config = dict(
    vocab_size=15,
    parallel_block=False,
    width=384,
    positions='conv',
    lr=0.0025,
    max_precond_dim=1024,
    one_sided=False,
)
Rows from block 7, named by matrix and row number. Rows with one number belong to one attention dimension. Each number is 500 + 50 x the weight over its row's rms, rounded and kept within 0 to 999. All counts start at 0. Numbers have three digits each. After the name is the row's rms in percent of the matrix's.
# q: attention query (model.blocks.7.attn.q.weight, 384x384), inputs 0-127
# k: attention key (model.blocks.7.attn.k.weight, 384x384), inputs 0-127
q.8 088:509477538527558560517422540512518445391523557451468454629511516438446558462617502497562503522433549451483468512477375523512493421561528559424484393469435451499472533640488504491497478526481490486519516479504508576556509560481470511501469543500434489545508486517590458588483436436447506472519682460424482465558359505546502476408490468463438585596496640484507477504588469497525474532490
k.8 080:537500537462406525517550429575499613500506461463501438503571495548500491481555484534616462500546558535496450507507545581576548423470532509542509576512463469524459485514435432490496466583505476506599500511570466385444547556513515472515551431505539513470550514497508527402539533552507511588513376522480472592571424506455484485477489435542481601412450465524397580432524535522563485549613
q.9 098:476572425482514512461480510469485417498613480446420490554576465480522524502293453499509457528484412454570491496463514504465553478531554514465428468602427433546479459530516561443499520515461460488500567426568523429620466427549497558475513550609501447501485594513501508492484441492497472499481548442582478458511522541506451459435491489555559576586506458498553491468560507442444516513374
k.9 098:547470553493544510462568510504431521465463595515597452453540513487516509435470487422492496476516584498499518483489485587531521584413474516428518497435516526510500523512605527437418452590542604536566526441439504583527619460483452437498546502464500522555551571546404513522344546559542518492449548525508389467472424507436611564464461451448665543479398488521535574535523497389483521432504
q.10 102:506446530569581515359467501544500499461516528465381388403519528446509505459507500452574493544473548468347439541527479506500487503494494469501525503462521511463472526498479417519465586498427434508555540485514508493542536435478488577477530445573511496498478614447504513528520405505429429444705490592582530538444415619516488525416412540551484461528619440516524518480501504467574479543547
k.10 100:501494559551514470488473492479559497411474480450457495520506470581504527463477528463515404502504558464377579427515482494441577479478513516521624609510435442543569526515515526473499463464539476469516523499504543496426439443544503523500519497508512466427550590592474546475484519495461518487479530534486512484500486424497537519484494471482525510516484538457528446522545475444527507549565
q.11 083:495554513471477530574503611623526503456524514494481470535433534438515424472512545602412539474517411553497442584500547534489445579490452472521516472543460524503565499471532482562457467509456485498637507559566463481552433481575474491539521504501498502495512494564484522445499367539469561489445512502522535520544570456433503532546536475473495484490431531526428564570540482518511479518549
k.11 086:458485569556495550476476616545514437527464496460522522506558354503460405385436456533554551519475551520564636535519520441554517467485492528506424449495487461455465516524474468539523460450555457488467488563427454540583477513470500442549484530502451432472509502552427530505472526504508580444486465526452406530512537504458503513489537515497507527468440497487386521514484485450396485436526
q.12 094:477714481478481489431421552533633461471525475514435385534502533418501497531558439549543519465531584437481443460479424505360370549505539602380571452495411543488478451527566545378498502428536500497479405573524491573484514502547486476578594549495497457479484508563460548465381574530541498464499500466495458482534512449505471469470462572512454492435434497530500514558473502499558518498552
k.12 096:468557449475529553522499580520502447521479531474500336468508576509463476453384396510475440485395543515427465528473492563539532432487452541531468533471384479525511515428590449525523499485575497469514572474485481494530418481539531456543533372521503330514574460499572504546543481626491472489556485492340401451562506462454469470465508527502476590480558475571509571462490547445470483479461
q.13 086:494506498536444578450581627417544450566499438477480545492511526470456604542400534518426494474489510407487484463493520446451537500520491560389485424623515407452500524499403445538533527481579481503362479536503501515464491461484455507462522514484560372533468483475443418525459493509462431506390529489548607558533491539525520502552449468477533433558491567448494523552507550496499592554521
k.13 095:567488483543553530481548485478576470464529493441508579408476500604355445526440423504452562498525498486562567547541485476526462494510498543509449548490524505443599573640519451354523462471486495506559486499556479492449506549588588503465543508499501519478552476488571439523448501610432489454467603554564480477591374439481409497420486495470598495606540445574552459533406516480466510541476
q.14 083:403483427517544521592587455484482525560458433417577524510474522623508468412519534479482492502506497499455558435484566470451529575531448480559498404489526560460453504522484539496532457476409516520479454549454410495500498540556565459431498480467473460550492490471502452439543499528593495519498394435618509521496533459500472423489472495604525468544473497515487562510477534587455528514530
k.14 084:522520376502486486504510423461498491504475480489465426458446497557518423621525499448496490442403448531507444543386495499448433584503512529451466455506501544491572431446513505465472523536505490439453488631472511409578501399520494503447487403468460510522503554507505541523639454526440555454483455462514569539430635490522437493514500475507374554483522573475474442492477473466510474504508
q.15 090:442515501397497506596489516609497612546449409471530456555509468426566591490525511555496407412548430503516480593462447519476445499451534581473385523520408443588579436482500474565381459508499538485518611514502460462545563519549478417520506425567428509448501541476534503531490547528508576426486499463473526459490538478546518605542473528495538441390480506467531506566492508471573487531504
k.15 090:495430520470593553512482511497471502535500517524462456558494525499452496487497504473510548503483519467434478569548482486517379512496463556491495440489460465461530499542453464453403495566563466510489513501483481540505458503527477515479573518473502462527493400599496505467459446503438485557541460599462434450585563525533290499498582502483474447624565543496467417502457550502394458416425
q.16 076:489514495475459502543515504549481475575458492482501477425528446449503556530479555428504440454459499478464578408528522489551409483529452537516437472472479519579504395529504485541506438510488526460497524505598510459501485499504538518575498443457471495486531479555581501512484513548347529466498492647524444512496563452548559567506446509494478478479559499537530509526482479500473422455474
k.16 076:434484463368508532506563506497517404464481485512513504503542443459477459425540417550543501605481487508516484488575525524498444443492500483611543497523515487496548463492452488595466507595563500522519492534511501671456454473583478503484467409553467511448578620484506482394528472505538549519549469490460511400479470580503493482532565543455505483507533503603538499404479432502458443589504
q.17 090:386563458558532485502535586416474503353458483449511432416479479525528490534477471583471405393604603503483501517549535515464612448564514543573548546425473580492438508484515473517491588503533418509443526474554502464474514563570481486449555553475465546431547504500507512532447382542535495519497416503561491517485490383399455502435466384687506482478517422458562552455517486511495505540503
k.17 089:464456391461525442466485523456500525503534509525534434494464498585439524554589433553470393454490451506512602463544471553439425586519531537455523438471512456435482486541455502499429520628470449489510432531522502532489500494385549573501450589488469510475551457509548468507560387548537548433526500505507494516564503581524404418534453495374531481448581505518455396599495563397508493484518
q.18 099:544435532444551492510526474529481484546473460465444383462460549527589527506561420495553571559494487525456545415482445556388444539511450469520468465504520503472529522443514522503467530536496489453471495634577506596457510482474501482460494523386435543483503473494536541458510460517502512490486454585444506577497528564513548527533553438470467480485495442416469515533371507536523551414437
k.18 102:466615536544463473415519524525639482507458447480493457522415430536473422504512499523483500465470499604557436507553479433355536520508438459504481544405504536608471531572436493498486538571524443531531481398567406463467514515549602547504548560534444510467416491536448523509439378476456530472527528519528567499480553497492541502524550512518581469517537480480507454403464452501544507609453
q.19 085:563515439442500504551428491514534599492500468474442544493502465571497568602537553472486420441531478501517490596510531609477525463485406497499496457505499453534499501498492411657409564470430450485493494501408580467521558460451507556522506490519401507470443457487522526623512371490505409590531552416502488544348547474519502459436508423537580527565453459464522484579481478578490442553528
k.19 083:500501483485456493433561521507455497489464349525499499451506466433441494501513382564556478467460499488454425498589535542591458564529461524554586567460536468492518545479639529467519487568536517504516359366495572392475530545493482434506564480522464601490533525526496541421504467539535490569499535573551389513560489333461485500528482471485470538481537566586544458586550527591456480423529
q.20 084:487572506446512532455394500436465543513406435474410431533435436491571506433456418515426570456557558511489552494468451595502471635435487486521544453567481469500537470394377605459487598459510516530520476599472491524500505498533590491480486577466473469416471474472523491500470486547478539508488491495482516437557562529339564499544616495395541523551507577515511530437474583510514429462422
k.20 079:481537479503526428487500537534592501494540489530529400486554439648499500474498482513503422467495489560552461446474505521531588502523530498497411492522501487471458445514459579475501455458533493468430649463595443457509390579546545493499474461482487592464518495513479493465433518558526562485504496482476475564514575506424586598508543583503413499408492554457451512499454539493499607451490
q.21 083:456553584527548577586518549424485510476504449538467469564494532444553424573391551443522564548474392446498506482591503484454614465487495479541564490497556510441527503488546506519421502507464499579469483489494489506414518516475562556549473612463456489541499473521475485546530492518577485519499448501555442546546560476506482571550422481495456449462438506482509441410450518451525412478485
k.21 082:546539573485558481453399461501679404544560494507498451442497531497501516482598539611479478552465479496521426530495525508429467457524503478509478608470536508500508563504475510514514521510518447484483575467492477469551494382481547665507483523491488479471502532527506507523500490500472443487488517498545580456573490504506543507363543563538478537511536501426444575483511439500557519522498
q.22 095:503475607508520347455544498464539510481502424471481369441562617531495476585472513488572508533457500498498476527493494539478479442530501528553477501480518487550514492463519466512525628577515448505441550565481544566521507523491521499460525378526531497398531562489566514494473489556534436439565496528551490505541488472481461482490571550589566520465511413401592572501526493481465536473436
k.22 089:491476513488555513526501481555564561489555497522396523480410436522507541584530425406465536536456520400496497480552502544490424466509468530453499511502566496423441513531491494380507433516491497535528359319489487512374618523475475604521502530439479565431500382625493517434411542510513423573470537533503504468470439484480511497486546498433476544594493509520529498455506481405512470454470
q.23 089:501527404602503490531543506503501507546609520499477487503519446450503523441402513409535501531550460468560506464487526606534453532443511504516456520509552441576547533468483506499495512474499468466500458560504522461527455543511459522484595422516436537547436536511543483535538454548489453413475426529536498510529438564555500453530540506480505624579469521532556606472479503567473567455470
k.23 094:494489495428478472525506503527552580533542666473444478471462505498495509599480487513521506446435438481471493471503500471463579525508511579496587496403470469500581501465490494391499482541555543547470539537469516489554544502701487420523533423439433525468466501555418505428588520538526501625456488469518509578528506462441599496606518440540500373430520585475526511487556453563474515464508
q.24 090:556550405479501541471574550384429436510477497496491581521564524501498371565482502526480515447490510505537457536445574472627582496487494493557518542374558466460479560595509427578537506510501522498467438476494512399544532558548546443499547485472476582545490516438583509497487447485524489539399502450524524518481499521536534546484466494460507542479513568335393552479576564509503518480540
k.24 087:499456497511495478497405402491422512477426550555399457418538504626412456512593498496460488512486501564473508485527509472493563587490532535467455500581509488532441537473402521544510432519485455495482432638424413495454569493442561501453458517451625462499492507499534474489529380501556423508422543568491463594467457473517464519542525542472443449527431492598453523577494458503545493525557
q.25 096:462436506527524455464422462473459466449516407483567479368566464457562466539509504500429550557546449504389525628447460586553500439507499462506410387510549480482524505516503543383505545556509510477560523479601544644511394535555529493518629562493616483488440499387532580461508477547515460525473531666576514561508494561545549508545555557408555600442562481402484460493563517528498442516411
k.25 084:608499610580425494514447523466534495500712542565512531490457479565456433481530495432451542463513464536501433541416423488420533476565519588503487412593546586455502534497470458499498493528465544518494498573537366497527498498489493507502464612527449528468450460536445474630439555578501473502449539504395553467532508475512656466473491471480588437549490464494516517499538428502446495551499
q.26 088:584544467451482531509477530509471499459459517504468527600488555506494434484573525486474525484462609417469458520483640444521517482524474510482511526449535466561528536524617475452605584501572508520483512483494528470537544520458504507530567444537429467536463464509690437547503460540520500613451544453519599564515481445498554568479568494470511522532455482550451489410501439502581516454553
k.26 089:463436426471388493511372350427468505510511483536521494490493553532523548441497428575512398535501532500470506475478551490462478507614528513504488517497493561443499503430522474478463494496469504485378385537582531463500503452423503580499496432591599468545489536465652441518582625596505445493499492505496504522499484540658444553524450488456374493530500508511544438539569473529488563576490
q.27 087:530530593489596506536509453574508501515570486469541499496572559516555420494585490621533585581466459511448551430528516558384471462451485458456531559466590523542546472451508491536499499502504509495448516523481433527574538543466487582462517503497462517499571588551560532500462472464512521497512530463593464406509565531496492525462555460501571426485441403564433477475493530472475495502437
k.27 083:497419682462498520467537501392610462458540525573506445535529491508542514540396402594611519455506544496583493507509495491431493538474451436492642632499536560506481448497479509571500574581576481508511499465523521614530440484528520467470491486580562434602456474447523542473454466482535521529501551477479480460493469497509495522469390511468532499499489443446554505503549512553424496547535
q.28 098:392412500502548485564503528432520544490466502541540511493476464485493504644579508523503510392494462595577482501470478445499537527504419523500498415485409493400486544438551415519471477530485503468553415446502453439502546531516546407455490503461536527473500415554525520461499535490525543519508433459469564444561517451592520460507420636493573507560562575502526539491572536502487510606526
k.28 097:471472498454504521503473620545578466598526430445485440486447498515572441432490449471510536520500429524531412521468538525471501490533491485540458417501518453402391476470448516640465544496520495564467505560413516465588462540511520612377493463516524461499501500482464562534461502409499517517520448531503541653486567508480523511521498571561485525429537493516416497493552444535563517535552
q.29 087:457469582428506462500521528488505509558496483562489519511575469477570418501501467412459466447523509579566571495430491497451502548506485474423463502414607477410473534561401557546521547429479493500496494470465575568449438506511466371533493493536505516597441506409492542489443494490450436512478490465468416456464390483498480479592458572438484514604456581495508466555467507451490469499432
k.29 088:508541576428469449452546444525434425486533526609402554487507581499482424448505520479522518462501552526646389443500499520437446470525461509500492484478531610564518403487399458475504456523434513503525511518461470537529447501501500446521502438453535508536550580431469456442542538537573486544522463533503501579547468471515561515480627508533512499494486621545423478481539434567513499492553
q.30 090:492487510474469438424502417504395486437461484472422507405452497535515505534437470488503555443493474509447508487499491460517564560545505503463494532496471512429484501554549601495592574496461566438445520484474446496519512523472484529445513483550485510538443475497625462471563575481489535572526547525400501510492414577431550485443521506486462556543500518500556508496438450495501540473408
k.30 089:553539419487491368519379513508437546575488523455507536497522662432501535562450525515456522424500450548458504403373565515376493506472573505478495461582493575550481437439434504617442492490548495503536437539474498434411431515508490534469505502534545515537496505501505443437473468561433482351532451548528467505490485447502579557434477430524475568458590518523512514546567521461567500504530
q.31 087:558573504533519505517501514563530518491526572442521457512513475490458467427432482531522541488453499499556514454507501385537513510506519487570475518581524479540559483469574441504508496548458503570490461465550510428508529435337519497491441472665429522346559493534519463576526471505449512497484514474472426480505456472494490441428459415558543502596495451510515512551519409467531551530493
k.31 081:549557535438421511482491573471497523413421532516543594429458600485471499542461555525496489483529506539453531347546514494510479442425560406492486526545621499507487493489481514476495487429620499485526494499522535497409504436490418466555504530510456527504502529486416472421549494567488582454481552603564445562486377523539500459481555472450565495505443485531505457548535598525497498541484
q.32 099:460498511574512501488544473577529517449446518529554503494467459565553466503443485434510517478455515532465427585530489417525485451446525565536529502492502500566530540463495497501525483475500565436554703586589565434408511482510432485499413581366539536415551514443459445570509499481513528416412513529430505539474427458414551422496566536465462447502568454524562531468517567520511624386439
k.32 105:466463523537511497558498520515537550464603572424452501485458474571485478479541462413503539463432482558467438539479479492659499515467611465486429545443457469517501553475559507483448377590448535506437518570471578440483325580576499526524477411492553532482504489464544515475413467472499490473470528508450546533498489472499484536515412502522555467509474545500480517493521526549509486487471